A small model that predicts nearness at each pixel, trained from scratch: encoder activation geglu.
Rows from block 5 of the encoder of a small model that predicts nearness at each pixel, named by matrix and row number. Rows with one number within an expert belong to one neuron, the router's apart. Each number is 500 + 25 x the weight over its row's rms, rounded and kept within 0 to 999. All counts start at 0. Numbers have three digits each.
After each expert's rows are labels from the 100 images, of 14976, where the router gives the expert most weight on average: "strongest on" is what is common among them. Only what is clearly more common there than usual is listed. The data: rendered solids tumbling over patterned floors. In brackets: how many of the 100.
# router: router (encoder.blocks.5.mlp.router.weight, 8x160), inputs 80-159
# gate: expert gate (encoder.blocks.5.mlp.gate, 8x32x160), inputs 80-159
# up: expert up (encoder.blocks.5.mlp.up, 8x32x160), inputs 80-159
# down: expert down (encoder.blocks.5.mlp.down, 8x160x32, transposed), outputs 80-159

# expert 1
router.1:506503510525509507520507512511507511515509502509508513429525509504508513510518511510510508505509511509509511507508509507517514508510511512611533508511510507509507512509510514509509499510512509507506507702494506504509521511515512519513511510
gate.0:528479511456487506487486466509523464528497449523516519509516512538493538508452477497498478505489505489523497500503516488509472531483499531628542487480492438518501503494498493488468482525485507529524528512477465508501524513460471507526448483
up.0:516483507544499481491523499508486499506462467523492493526544489502478489506538490501492447471477544492473488499502520487519514499472475515459486510483450491482525478512514518494552493501461503501450513532502490520489571488532501536479465500
down.0:518469503462479506539505494506535521517507510507465501458449491537502462497508479524499542490493458484532486498520488495551497501494487537463501524522536468527464514482509467514464504503489510491574458422490520482529476507522505485491512493
gate.1:506492507454504510477520508503514481493494499503491496508459504504471526517411500510525518483509506499510494496523501491552495486473493473606543507509525490503490495502501499499459516492518498480547523495493517487501493501457448504502518494
up.1:508503494533534487428482516496513503518479463533514506505477502466485495497470531494499471491486525503469521506494516519427499537508506520492477492510504519496512509480516461463523534494456498532492518528497507490494536502485542456516487491
down.1:503499473518519524478498506480504550512512516480463496498532522519542482499500473504515502492488506480523499501515490507530493522442493461502507518490503498507448524523488487515531482487460528528487487485493486532469538470543433528513537520
gate.2:501519512436496516442496514502510486507500511509509515525443495499502511502386494516497503495503500490534502517511492484504507485496492510586553511511510477508472513502507486504447540511509504504543540507508501509491504493445490480517508523
up.2:502495529547514518508497532513520487514507469509495497540497491488480461497497541498470509508503525519504499526485497526436496553494517498556457495479530566508472485489515528489539538506496465498481509524441488480530474494502543521498548482
down.2:462493469517501535498505541515502532493478480459519515481504513516519472500500507561492554460503458506503468502501503497519502510445507486488485509501540492500465497509504500516497519534514547476547463487475519538491449452505494468518517508
gate.3:529466517444526510495496516507519481513509510505515499488504510473471504477423495494540503488499502499511510472500495481521523493479490493614533500510521474490467480504512502465449526507498501495494526501480478500534507468444446485515518467
up.3:492507507561478493451524466521511496515522495515513527488493487533515495541496496512489507511464529511467471508509531517458477562494531529488440493491471519488535486525509473509532461506445521514512490526491500506532510466485562492533514497
down.3:540516476527507497505482522476497485457520509487490531431484518494459490481487514518488503516498492491512522517543486532546508502473505506502507521491496462471504546480535470552494468512490513485455458461478513512460500469483475519485513531
gate.4:546471490498488543490478501481552529478479444524489531510516579505475470518526499492533502464493498518484499514504514495540495510523486469517441519519495485507489484490526465488531471506461524522481483535456474482513473450511473512531485475
up.4:527499464511502522477480488464491512492533461541519521491504510513487447495536510492516485489483504529463496508478493475531500485496463482490433515484509474518468512500521471462545473497471513540491521518494463470486480459515480491501472531
down.4:523482479475472524526479535524505480494497491509502498541466481498514500513507481519497514493491513482534479521532521507508488518492491508419470528513520485443525520490507523527486489491518524499526505456432490499503422493494526474466524532
gate.5:495469516471519529460484501496535482525493498538510503507476479464478509512488500461510493491550531515513476504511473529508458525533502480511520486496533486492467486474523478447476506496503484532465518512535489442522507502538466477510490472
up.5:506495498532486486536526474510461504472511523466495491473530524530506499466510520559495536521465474488494534486522504475504520505469499479496509519486522508519501545519487495548547500506487494474517496507466494529503507489471496521528520500
down.5:515508501495512552558493530506513533484506491510500479492526507498521489493523457501533501500485497485486509484537518531562491514522523485425485496520521512488470492535488497499493471505497515515521487457472465506520435526522510522501524527
gate.6:510498510445495516502514516519505481503508512490475509511486505514493531526449497503519506485503509507494490494506506479550505489486487509612559518501532476507478504515496494502466518510531523487544532494491493481506473517437444495507532483
up.6:520499495525505501448506489488522519513503477517517482470462500479503478493461514492497505491497529491470507501484525505424503544501510531497493507520509523517517500513518454489509541483475504514510518521495515513500524483466558478501492516
down.6:500489467511505520489490508480511531513505478493489512497531536532512439507479490525504508502491498509506528479514496517507495507467501487506527506480483516489462521518476485505543494500450541522475466482466508509478504476533396486503492483
strongest on: count: four (65); white object (40)

# expert 2
router.2:525489500490502513541499511501514519516502493511499512436474515510501510508492501501521504498505506505501503499501504505522502516500497510561528507508504496504501512504500497502505495502500503519504498627495502491504510510515507503516499500
gate.0:504503497416506536445509461512496487494484506502507509519444509493506553513467483527510509482476498497518499499525500490499506473469495469536593501499512465522510501483486534521450546499495487473502542561479491496484546479471508519490507497
up.0:503499488447530530460500437534513454487516496490485511525476510501488532472483477478454499497476506516506497502551491515512499521476499497473558467515482442526507511482497512507455522470497511504510518581511514485494536505455509511472511510
down.0:498533488495508524510466536493453504483546500513533466509477506506508502462460460514504504505515499492501506511491483509544507522472534470487528547468502463490516512522536497514508462500501466474526490513517483560496495502464543475504466529
gate.1:504480501478474508478477485480493504512489497520472510502446507543459548492463501497525498486497500543519513443546464491498513507512499450518567464466523495484502470523470513506489537547510487520564543515504498488467493470441506492500470528
up.1:512507492460496512454521470478512496501453512489537513501441464506496508490476464510481490521503531492487530532508487528469508477526536471478470502499522459538528526477485521504483566527485507506556522520483490469489539475468524466507500524
down.1:501517518491436467523500486527498508481523522492520492497482510480509488483513505550506535484463515481471503472475512511531501523450510511489510496520471470511473541473515468540495477517518517502490493482504472502484513479528489483513499541
gate.2:507517501528493525411488446500531486474534494470518523492464539494522525510502474504500517460480474497530529531528486486480485461480539447540493492509498522477506472536509509488486525504531525488536566524493499475475485439459509510501502511
up.2:477520512493506519429481472495518442470484521452487461544480486472448520501486514528461515503533529503485498502532480489484486518507469521463503508481489444507490530491492509534483526508500519568536574508451466523521504524474486509481507501
down.2:491487490489522497526477504533521502488504508501504488522482494530460467456516487501539490530540497482482482482504500541496497488460497509463498489472479454499469499532521476541461446476493498522517488524485515519522461524503513481480514507
gate.3:513473528483516511424523499509527500503520472555476502484484520481515474479436504483513489493504471518506482494529543474499534510451490528534566526479506462489463473536495522504475545535516490493524521537481478515491514487530473496500495487
up.3:454543513498520506469450520466440498479511555511500507538490510495500516471464522528490506507506471474518489483523473508501481470496482472585492493513482547538499490492483514519473480475499512462476519525501491521486497516430497520494488478
down.3:496486525475498532518507537491522502502515515489502466519498538521477504505547503531524503535498481525467495502520509473516519508508478485431514499489488457471531486503543502532496450475529523526464506510546505539489490484504501564534511504
gate.4:499502529476509507464502485502478482511517480470508510479468542535491552521476489476488495503456483475508501502576518480499474484498531488537535462487511482472511483490488485526465568505532492476553522504537513494490521513432517545513500486
up.4:497515495474525514493520483469530524480521492543500505496466490501527526519477484515492528507506532506483531528559497480496465480479481519503500516510514492516535506468505512454482498516500499514507527504483483500503528493459537502509512503
down.4:469531492481497448516534502504464501443487514488499500522484519478523474495458516513520434498520505504507488529490497481527485502500491493499525530501437540499490544525515527507493478487517512512511460485543523521476488492493461512492475502
gate.5:494506512481483528414499484478515462485506492499500496480483536505521542484465504518497506506487494491542508501567507500493458496499519492552510531493501531486513501546474503493473529513486517494522566501507481504480489484447516528508501494
up.5:530484489502504477435512492521502477495495495526499471522461497494478542463493499514471515482510495500463506484500506480454479481539499492430506514529480491543489523486515493504504535488518530495568538548488521513505558524489522508499484488
down.5:516528531497453498527493472524503523481503513496512513450541504472525497451531484515488454476507542511494487532514511502526458504506468490453499548520487476518501547523547503500515518484450506472471500507520524461515532555543466515514495518
gate.6:477472485458503511464544527498501529509509518491486498477462526506517511525443478486514525478495474506491486503529497489527493509521509505567570513521522516512500492512491506483482553511497514514505519546535499485504496489423485500512467503
up.6:481532492503505521448500478501488412509506504533462521538528472473477516526481522552489491515480479482524491484516487487519511469486506483525501466504510518489453482499518493565473520488463497469536547548454459506516504472496498528470518495
down.6:469499512520473483479514507510483540525455561526499516463505483472521539503516484534489469477517486517496447538508478510491480479478510504431505469489503487475519546537489519531483462502478501475459529527491492511533507510529483521514486512
strongest on: count: four (48)

# expert 5
router.5:469486487477481475469485484488471479481485487478486482558436476474484486482438486487457484482482485482486486482490485480488482475487489484505651479484486493483488480484488489485468489486491485471488490541489484489485496480455487488478490488
gate.0:506493504486478517450499549511496485507515505511494525496480495492506509507421535514509482492490486502525476484506500491481504484480495510604561486484523522480451482526495475506466545513483501499527537468492484499505482500440483484501527503
up.0:478517502520510496518491533516504528500486531488488474523482488507503430503466513487506499479492485505539479494492512506498516491483494497580564490486497501498451487484489518504519509505489504474552475491507530493522475492514404513468552487
down.0:488518545481490489499503498528511477498476500514516499486519546508494486458469503544504477479505509513522512549541488530464506492514482482442530509516486442495464512473498498512500462504507466514508549522563488507503511463448491506481502483
gate.1:511494467516478494424504540485482482496496481486470505515480533513550487485469531537515500477509495497497452502503499491486492475487472483611526504460483531483473504535513485502472542515474521519512530465471486455512519483451496476518532523
up.1:471515520470519491417462508479484513504496520476485506531457498475449525513423493505444522512510513495559502485514488488478492518490520496592513515487491516532467508507516520490499493471503515486541518481500527509506501509458520533484502507
down.1:506554507472495500537527468525517511499495523487489526500490485498498493505502528484500498532504509526501521492510517501490541506510521505414453487504533426532518525514505468514483495503526528504495472561524494495515531493510510545508519514
gate.2:507502511471478515441508478488510491492506489496476495484473521514522506533468491499509488504515493498522486504518526518501509478479495480568503514470518495485483518507512506509452506500472515501532513549503477497503521485437489492485489495
up.2:490495516453477489476473483489488509505498504509513513487465522520515506482426512497530482515501478490512501502551479516488500499506496517533373508484504486503496511507489509518497505501499518474527503554497488492495507497418484498516501491
down.2:474507512503476483515487501504506497503481492471520481470493497491501542507498515494485504499464518520493490500551495497498480471524495493506364504487519534502531518488531492522515523499528480489487540471484485518489523507480509488512473526
gate.3:500498510529488511448491511504496489518485517489498482490482498496506509513417540513501529509495508496524492478499511477457500497488488499583471511478512526504478481518495504511504534496464495483506541418521511502495504475458507503494537518
up.3:469504512552502501469515529503490495493495495520517515505442502500510484481441511506511511509501508486510515504497499498485509491486479527578465527505508573488461517502511514526528508505487508497517519377486488467482501489445470524493549508
down.3:512487485518492509488464493480486503498503509507486515506512499487478526505469535516479473511505522503481487511489495477482512480500493491472506476527488528506492504494500476507498517495484457478502486482482506501485547478479530495508514492
gate.4:500518513521501497456494527501508510511500507488483498490487513509506499492433545508499519507509488510530496522487515489461493498507488499585339516493503537495497509503490506503506540505478504498535526421500511508506484509481519514502545513
up.4:488509507550495503477513522508516507499499509502502507525483511503510470484445516498502520501489500502510489518488518507510497502499496508612332504484519555502473510507498528527529510505487498498510490422487508501491470509465477517492544519
down.4:483494501497481479475500509501505508502482503500507504507499485505500535482497530503490490491485492500494488491511491494481492495526482502439561493495509543490506483504502475488506520504495488485514512433480519499484511491487534483497530521
gate.5:506496484503512494431483501520493500472492513500499512493437488491505490508436512518514497509501513506505485493520494512480518512488494484549550493504521519498493492495540499527511542496487503482545537424505497505500483489431471519502527493
up.5:500490505536513488443494531522482481503501516506487500494458501504475483505421509509494481517520500505528507503479482500486498505493504514564612498504510534518482481494511473502518509484492494503493490419497506515497489480440486502498515492
down.5:505514512483461501526492464521493478491469510516506500500525475526501526520527508544480490492515486443535499483499485484518513541555526505481385518496480473502525443501499502511455480514495475484480551495503486464524495523504504510479521472
gate.6:508491504515498531406505496503507480505509509502504513484475525533536514504435525511513502515486498519541507485517515502470512530490486509604449491499510511493480502518480502502510548495483526517549527494518505480491487454472484460491493522
up.6:480541505526487510435507493502462479483487505494492514517492494506475510478409501475496483486501501521484499538508471514471488470484498536590422466505465502491471514504484521537460520503490473469523516487463506501488511516439472513453498497
down.6:528513498500496466504502509497491480484507513523524505511505499505500484505506514491511484519453477530479477513509519487464516478508504501363473520513504472515510491498507480476487488493541529518522482562506477467519486484551509497547507488
strongest on: count: one (98)

# expert 3
router.3:510478486516492496546484496488506505503488476496486498476585503501488493494573496487522490485491491492487489489480487492519490502486487496434613495494490511492495500490487490487523467488488489511494476564491485477490496499573492496504488486
gate.0:509488490454505508492503458492487460499493478513506516496481505494509552506480416490503484496499499498489515526536501508532472485494481499590533523507503452491502498491496480489448497497512495533551518571484497494505534510452521479504455498
up.0:483489492409487508521511492513492516478482480507501496503459505507517528521501473477528488514511510510497474508477505507515508500492510474558516492502498433493525501486524460493452511519547491514504511578501503488504489528462544485502475512
down.0:490492493571490482456506515481485547505527479489459498465486485500505472465462567554489510469496500486542471493477511508448493511499473473511474505516497562485498489489518464530541510520518489498499462425498477466471450467533536533514533517
gate.1:483487498440532496443497476523513492504499492527499508486442514530489565500515449499518507490492490513501495480543525510523494489505499483575547511498499445534489503521518475497408527531506511537551529562508509499478488524481518481515454509
up.1:471487494429489476538506493515485482489517481498502496475483483506485516487531469519551508495496492504496492496487508495531503475495501492553511503487507436478498497502498503495455479497545535506526521571499493487477494513467514502516435517
down.1:450494444535483516470513496481491520506475511447483526488515528499518493448482547538491534473485503500484466497496485528460470499475494499507444524473513525485480484498500474534540524506501520542496481432521470504521454461548482489490515546
gate.2:507509496458509504483523498487531453492515488510496498473509500517512557494497467485473501523475489481507484491508502496504456533483500489607486511499537451485532498514503479463429518507508515490509519588510501486486532517442538505486477508
up.2:515477511391500505525501481474488520499534496532481535508498515484509536496508490497503509500493518493524503537509500523527486535496499485502537508511509434496520502509498492485429492520535504511489506565517493482504503557440542510484485494
down.2:468492442511500506475469537501488507493474472476468497524515530476483476485501492494505556497491445499529498469514537495502487513475493475451485522521518468499484494518485504507509493482475498489467490440496477492525499526540471507493502488
gate.3:510499501466514511446498521475522469504484484516504487495462496479513480508413534484516522502486502503507481483490505501474499511518500482647487488503529469519502492494501501494487532522493514503493511489495514526490476504441521476507532500
up.3:522498466506497511511518518517513465527508452552476505525504514524476492506455487523493498539510473540507534462492512508527477525452509519386524520487525472504513480490531483524493473506509497443501410477495509513517484538495496456453483503
down.3:473512486469512490542487508513504525499502484482474495490464526511505474504499508534482539478485496512503519506511489472521500480470491507415456470505500479495512496457497505471468528492506538485514509501518523515483526462504475496479480521
gate.4:530482510446506496434482492490505442464484500487505502481466525504501538495442495504499489512496496473504474500514490501477481492492484469606513523510494483500526512493511504493448535505511508525541557573515468515471525492470520504524492504
up.4:493550499387506509492505469526461499506511526504464505503498455490533542524504481520462495531479489505499488509528573493507500464504498520456539470486515492511531470507508530495425492500523489478515482556500482489495480505455545500489478485
down.4:503485504493499503537491511514517503526497495513498552490489532527524456480498504505497515497501480477498482507489496482488481509463480540456472478503508465531425519524524526508515478469489518491468476494515501471523478480515483499515501462
gate.5:499505488417471509482496503495529489496487496530474511464517520527509553497506494488475511493509503519500506496510504490481506518475470484618442522514513461477502491507504476500451517500514501500522533597511486512489521496455538502487504518
up.5:501515518400479480523493470497505463508508505509509484510533513473500539514531483501517487527529513506497490506468501456492484485470490484457574496498506467501535516482499494512454511519535528512488501543504467522489489505463522500524463484
down.5:496531506492472475563517530480494514501476513511452494516490545506530438503509487526513498532518549528510503495534527518496510483468514451492467473475525486484495477515500509525514485520485516514504477452542496498498454504517474517482508506
gate.6:483494473431487517528509483520508512484482491479474513514492540488512542512509482513518501496493507496520493487499476515543490507507475481601513520522507485490499485501484469514438550498517527527526534572483508507480513479463525490495459495
up.6:497497476427504484535509496499509499524507480507502498489478502509464524512504478498532519528484475496491505493487513480527480514508510523552551515498507458492500512505513520507461502479534515488475502567503495491502504524416557503547483498
down.6:534461469526485506471473506539515506476508480516517509461491517482500447490480491506532506496538480467493492505513455534468515506486494484499459474483528522498455496524484477518493482523464494498518516413509487481489426483473468490518520542
strongest on: count: one (58)

# expert 6
router.6:497513507492508502487508500505502499501507511505509503482459507503509486506459498506491507511506504506508506510494507506492502502507508505461439508503505479506501503505507510507485491506505506501488493577516507510508492501469498511505503507
gate.0:510486513558504504575504523528513514506505458508499495518611509501510518509518511500487506494506509496501522503506509503588472500506461487584489504519509516513503511511508453503540479510523507499525498549501483461499527522549520461507506514
up.0:494523489439498498431499482476493488499497541495504507483381501502493476493487494499524493511492497509499483499494492499425532504496548519416513500484497486489503491493495558495463517497487496499473506446494522540496474482447479545491495492
down.0:535537517539522532491527504521532524516512539522521524523489530530514484517478473512532522533518507514517513530486526520528530524521532526478456528519511508517502515509506538510470500511443515536508489531528528538524480505525473538523506516
gate.1:505488502502504501482481509503513490489507494503502499491468512503501499505473508510506522515493492506521501497528510502513504492501503515442711503499513505502482500506495510511479519506493499508527511455506509507501502487485487479496509510
up.1:489489490499511503498493494493498499503496502486502482499514498495490491492515494498512508499493490503514511502503500506493506500496499482572278502504507501507486513500511500501513502497517505499496505539499515507496479503509503503484495495
down.1:489481497467488482520485509496488482492499488488497493489500477500494535492495516487492489495489489498499502484511492484503492491501485495724504481487491501496494498495500483505515498496525495486506510498492488486490525497485498477498497496
gate.2:503500497492501501475493503502501506504508502496501503478463500509500500504464506501509511497500501496498505495510502500497507492499511508346617496498510528502479499498504512500495528507506506503522498494496506508498491493461503509501513499
up.2:502500502506498502510504495499503488501505499504507498516526507496498503496531496495493492504501503503498500500494501505505491498503492493660391499505486471498523500502500492494502480500497503498482505507501493498496511508541491493503480501
down.2:491504501479496487474492499499494499499500495500490500495489494494494496490491535498499489501503496501489505495488489499453496494499494500272511499495506506496500493505502490491537502493511496488477492474497501506494492512473528493494516494
gate.3:514500501496503500468506510494506511504497496504494502468455512515506503507440506498512511501500507499495501496513512502509506506502513515355540510499519540506488496506490509491489530504495500497530507490509513505495486503456500501504507501
up.3:494503492521505496512506499503491497505508497496502493517524496498503485495525496504490502502499495505495505506497510506492498499498486500682392500498497478495510501504503496506520480500500504492484489503499499493498504500533497499497502504
down.3:490491494451493494495496508486486476493495492497502499497509496484503513499515516486484493495492498490494497499493489506464488499501495504289565500490496485499490497500494485478530493500527487497478502441492492480492513501481526494513505485
gate.4:512502500500507514470499525504514516503498494506502506500456497500501463512422506506504501499497510496516495498513507503514487501510511510451651511503517525506468507504496498491504529512485509507539490503496500506497491500472489497487539507
up.4:478501511509494502531486510510495488482519497500493501508530489482513488487531500509506487501505494505505495510494496493487489488506496492628296489502493517501486496490497504497516487497493487497487507495487493509503495482526505502495510521
down.4:486486494457478478512492490497491479485492481492489489488493482478490526489500510484486490484481500491483501487521495485488482483494491489650629497489500500490499499496498471493498503494529489490522510489495486485489539487470508481474488489
gate.5:505491506512510492493506503498492510495507494497488499493491495505496484500469497498511503495495493501503496485520502497496500477499497498425721500492509532500466501496495493498515517507504508503535487502500495515500489492489504485506524499
up.5:505509513504513501490489505510497487501505496505511497507510503492510512505514509510467491514499495514500499498490496500509489508508494489602338488498481464505531503496502499500484488500498506500499517497490502496510529514545484502510486501
down.5:483473493468488485498489502491483493490493472492493485493498486482492524485517533490480487479486496496490482492508481486474491489496478493609645489479502522489495494497491482488521506494529483481496506476475487479487528506483533482494502496
gate.6:521474509509485518499498515499509505522501480516478502488471507488500462507422533510518487484490512498524480507507508490482490499498488526533535474479517500518454482544487478509493555517469522492548500451480512477481465480493464495478550515
up.6:483493504502508505532479478518481494466508521535479530514471488490469505497564503495517501488485485544543496511495487513465488517485477475402439513524482510495474519521488511503491485473519474482486521547456512512521500513541490473478547504
down.6:483479490477496494508492504497485484489493483493489493496501483482501524488499509493478494488493497488493489479509491495498482488489489495588654495491489514490494491492489485496500505494518493489526516508490494482484534483477503476490488496
strongest on: count: four (81); light from behind the scene (51); green object (38); cube frame (26)

# expert 0
router.0:514488501478506505549494508503516513515501482506500510538598514508500498505589501501540501495502503504500505501488496503521502509501497507572696505507502511503501511502501497499534478501504501517497486497494493486502511512582503503517505502
gate.0:525491493540493516543467521498495466476515497513505516497562505504471482501547578489517490486483507483518472500446500509463500486474491475417455492498492540491502513480512483497549518487484511519439521459488471503480499463557464496514534507
up.0:500505512446535497442504466500489501525496475510493493503463488500499526508462448523464499500482507491515505518570523469511525494507537528559546483484514454514480518501502507535448503517514540499577506505491502529500515513438532504498490505
down.0:501504556527512520469482529526524510508504495505507530519548485511494533521545532510504478507523505502479531495449510497475508486496502511469477510515492547477527496506509523483531459499492489483407482502480497475497504461515537481470463504
gate.1:524510502543493511430469502497513510509527488506498516495479513468499523478436491515519484488522487490519516514493514522521492537495503509547420488488498516494481507495521485503497540519466507513524500431500486503481470495497465499526510495
up.1:448494496484480497525475461505483464524498498519509492535507516476477515493548513510473494515504514486547511519497494470492486483497501458449591475506475506533512508480475515549486509526562510485497492549530481506460526488508519500492484517
down.1:487505472489478555529492475499493502519516469514561536516508524504519478486498445495504503476489493487477498466478477543514522511498524524456554502486505444481515501496523509531489459449508512525534468543478498505549498501531427491489481499
gate.2:500494480513497505453472498473525480507482495495486502515455512491506468500418532511520503495509504498525474528503498505494486476494474474587485502475483498497454486509510493489485525514491538505503510464499476523496509454463456481486528490
up.2:506487476500498488515452502490512480513493494483488484543558519478479526490571482508486483494485522485484478496466473508485502499486496487400487486481525512493512493484517480493511474509530523527499463567496510494477495496569525466500465512
down.2:486505475517527537519477481527493536521524510509485487506461528506532496489517445484521466526491492543474499520537454482503468530495468510450512507482443443464512507509511516503504468521493521548496475545464447510503485530506505511517460501
gate.3:513510494482500532466507498495492508512503489505488491502465500489540473533381515509503511509506501503501499500501512533492484503505506494601552507513516497509467516516526506510508551528493495499527523503496489524497482500459453500500515506
up.3:492510501488483491528516512501506526496484497485499485477519500506489501505559519478477524536496490463519509491483507500473501487484511506499397487489497481502514519493507506489520474515505505511451465655521508503489502498536505509495513499
down.3:481519502476492487532486498532501508489507518457484500502552482534504507505578489497494519491499497516483508476515487507512495521485506524372434532488483507484508475495497513531517476488509540473512491491504500482487471507546487490464487518
gate.4:512486473519488538492484440469500474490532503511502487432520521440523496486487491485531475481464461479532476515558496509508456483495506495542458469508514528489465482520505510476480523499475511482490548497492493515499490408493501470521496506
up.4:506507494482526476514514512485468526461479481541508498522467441482483490476570508489447461524521566490515506500492503521512519502505530535445555468508469508527518513454484495524521479518508520514488485500502512503482515551468505530500440509
down.4:485510491462473535527532510465527527520521517510496506495497511500520467495490470538524493494532502532519505455541491504511512526472519471493584541507543433497470494503453515515485516500498505451537509546525507510521501481531467510490495520
gate.5:483481514466511517507506466494483491497526474504513507470498488486537514500466515495506557491462484486537472492537492486459507482489517477480555477495524484475478545538525464516492536527480485507536475467526506486467432490469486479501512515
up.5:495496507525502499538491526499501549508541519508495511519500506518482467501526486511524478522491529531482510479448491480465504533514483462481398508513468517487524491488510559510491457509530522549461495537528479505493549501507486526491465538
down.5:511529498455541522485497502487493521522536478521502499528460506518491476513483463524511517516496534519495524503533507499527503564489473483492570530456515452505480510497521451507522501514506521515531499556513507510483488490513461531485490484
gate.6:514516537525493526467479517514502509509533485510501488492500490522460509507480507485526533478509483500509501485488500496490470529481500507551421499519492510524479502494534544507528546537477507538493518453502485500483435486521456525510496506
up.6:471523504472520468476482457493496478507507528495492494532488499464511499469532513509444508476459487486525521503523480509487497484499515469429558472475488533515487506495494537551486507484580499501516501509464490519506471508492515512535513512
down.6:537497471490482502526487501507503477494523500534539494500518533507519472480532474532549489482521458462500528517527545473564519524502523500477516474512514411497470505520517484492514512459474494497516462545476488539508480466509463442466504529
strongest on: count: one (100)

# expert 7
router.7:489503491498493495459497491492485488486493509488495488547412482501493505490461501492480494497491491491493488494511497494497495487492501488576671491490494523492497488491492505495513529492493493482512512613493499505493498489440497507483491491
gate.0:533499505524476497497536518499505511524504487477490479491491507546490501514423510526506554470458509483522462510519510452510498503447472486586423526491540464511497507539482461509464486526515526510528518529532501496494478495449516461503470514
up.0:465492489561482475488467532496501475485506487525517504541517542465507469493580484485518458500546505499493500493525495501495502501482476487442447495463506552484479501481495504508522481508501474532477461499483467480477540463553478505509469506
down.0:528510480482521514503472497496453498520516498498506503503510480512487455531520473478488478521465493471490486486529501509494491495511523489575463477511481514486484481510475511460527502497468478506477486591495481485509549456488493476518489489
gate.1:508480511541507517440493512505502469494497490500473492506449526508517483494431552504481513496511486491519504502511513487484508483498487485580479512503517565493472501515520461465517534518486520517550521480499502501492469505483489468495548512
up.1:500504514529541518464512496477521481541503477494493516512540497514518467503532509466488499481532486507481517468517479491527508511498522535498480454494481507519485490469530511510481506504465477499496492536463481503474461489542448520491473462
down.1:531503515475514511500463494498510456505523494532511485505505493471473475478471531501511515490510504527502512522495495484480499501521489514586482518501516549495507476487489495482547490515476483509493473546454474462496520471485523487518520467
gate.2:483477499578505496499500531508493496492493466474495502486563522513499511484479497499465498505476472487504494512440489479513468480482459494490477509523498452497493503518503415519572457495466502501559510511492477474497551522553473404512498517
up.2:493490499556502493516493524523497521506494453493501501496576510506498512504524479505468493492486484497497504523452477492523494498519453490463496490512503429488502506516493434530561427486493513514547501529496463477506564518562481423516490513
down.2:536492507482479523517493491469494513476518514493492477496537540520454458490506488529503506492494490503475461502456489475488481513463498497494503478495488404492462488496491483477518486487496502476482459542450488497482522513552469472518498480
gate.3:502472519590499512490508523511512493521503483496506528475568526530513521502458514489467508490497488483529495511456529492498489501494463515500425510496503469508510517532495430536571489501470514515545520470507501464499554523550494416522507526
up.3:485492528571514493516496517499500505508518458510500521495591524510511527524527472500484466483511508512477518504446475509509484478512470505483448501502492451512507496500497464528579466500508510528524496479518497458506570537577465426497483524
down.3:487496476467512491491494475473524471483474508468482539500532547496487465523499520494479516504481521484487467460491523502497489521473507472574510526446492452481467531502485508481524441474507520476485448460503516470498487524508493515526498512
gate.4:495517490483519514516490500489499499501513492508523501518458498448508519499495531519477510519490502520537502518509498512491549515471492491458525542504569557483464489513499507478556502480475505494566536494475508503516425458489501561459515499
up.4:546444516501514468453486503501515519486508491516493481522535493529497442468538470475541506470512480513495505515488504497517495520492481487519530523513519456517511493496478489473466502505470463508477432507518538486507579517495535477513477486
down.4:521484486510504525513498545516486498511510487497499529537555500501503479474524466471535488497489509481492533499459494510518483526493510525573474509516514515528487500529505461468521492496497474514450488559506494529524528473496456502509512533
gate.5:526488482470458502539522493464515536524519451445497492470484521529517471487451512527541546505493523508493475489471511498458467499472488525499511521493557508490462506529464521461474523529532497472501511506513504452463485445472475538494479507
up.5:504500519510482510481548502508525476492516515501495476484516521521535500480521496461492474517523537519504531475491511505517482477504532541477504508492505532463534478517517583478476535562509494525483501510523524497502531515456519506487470473
down.5:484479458481528523487509511451484529517530504511524514494501489496492480524466520473489505491510498528461509500440517528465473513526514500588470499521493504514482504525483497442545488477497488492486524587481475509496511474526481499484494518
gate.6:491471470565484519486470494490471480510485464498482497466494507477480471491487508505490486462479483482477470471484501472453478494476486482535456512475492516479487489490494486484523508506474492483524489385491490483473490490527478464498538478
up.6:500512505458513493487519497518530525480476484500521519470530518522523552492508463466506517505516500494496489515449497513519491519490471499431526523520488449482516514541484470510494424501493490518479523581500521495497539530501502473505450494
down.6:509517516549504504458517510506529493478535506518521509488466524506484551533562479504532538469533558499507530513501516504478490475533503525497500493525485523539487509564523468509514477504512494490482489467521447495560486504515489532518538509
strongest on: count: one (96)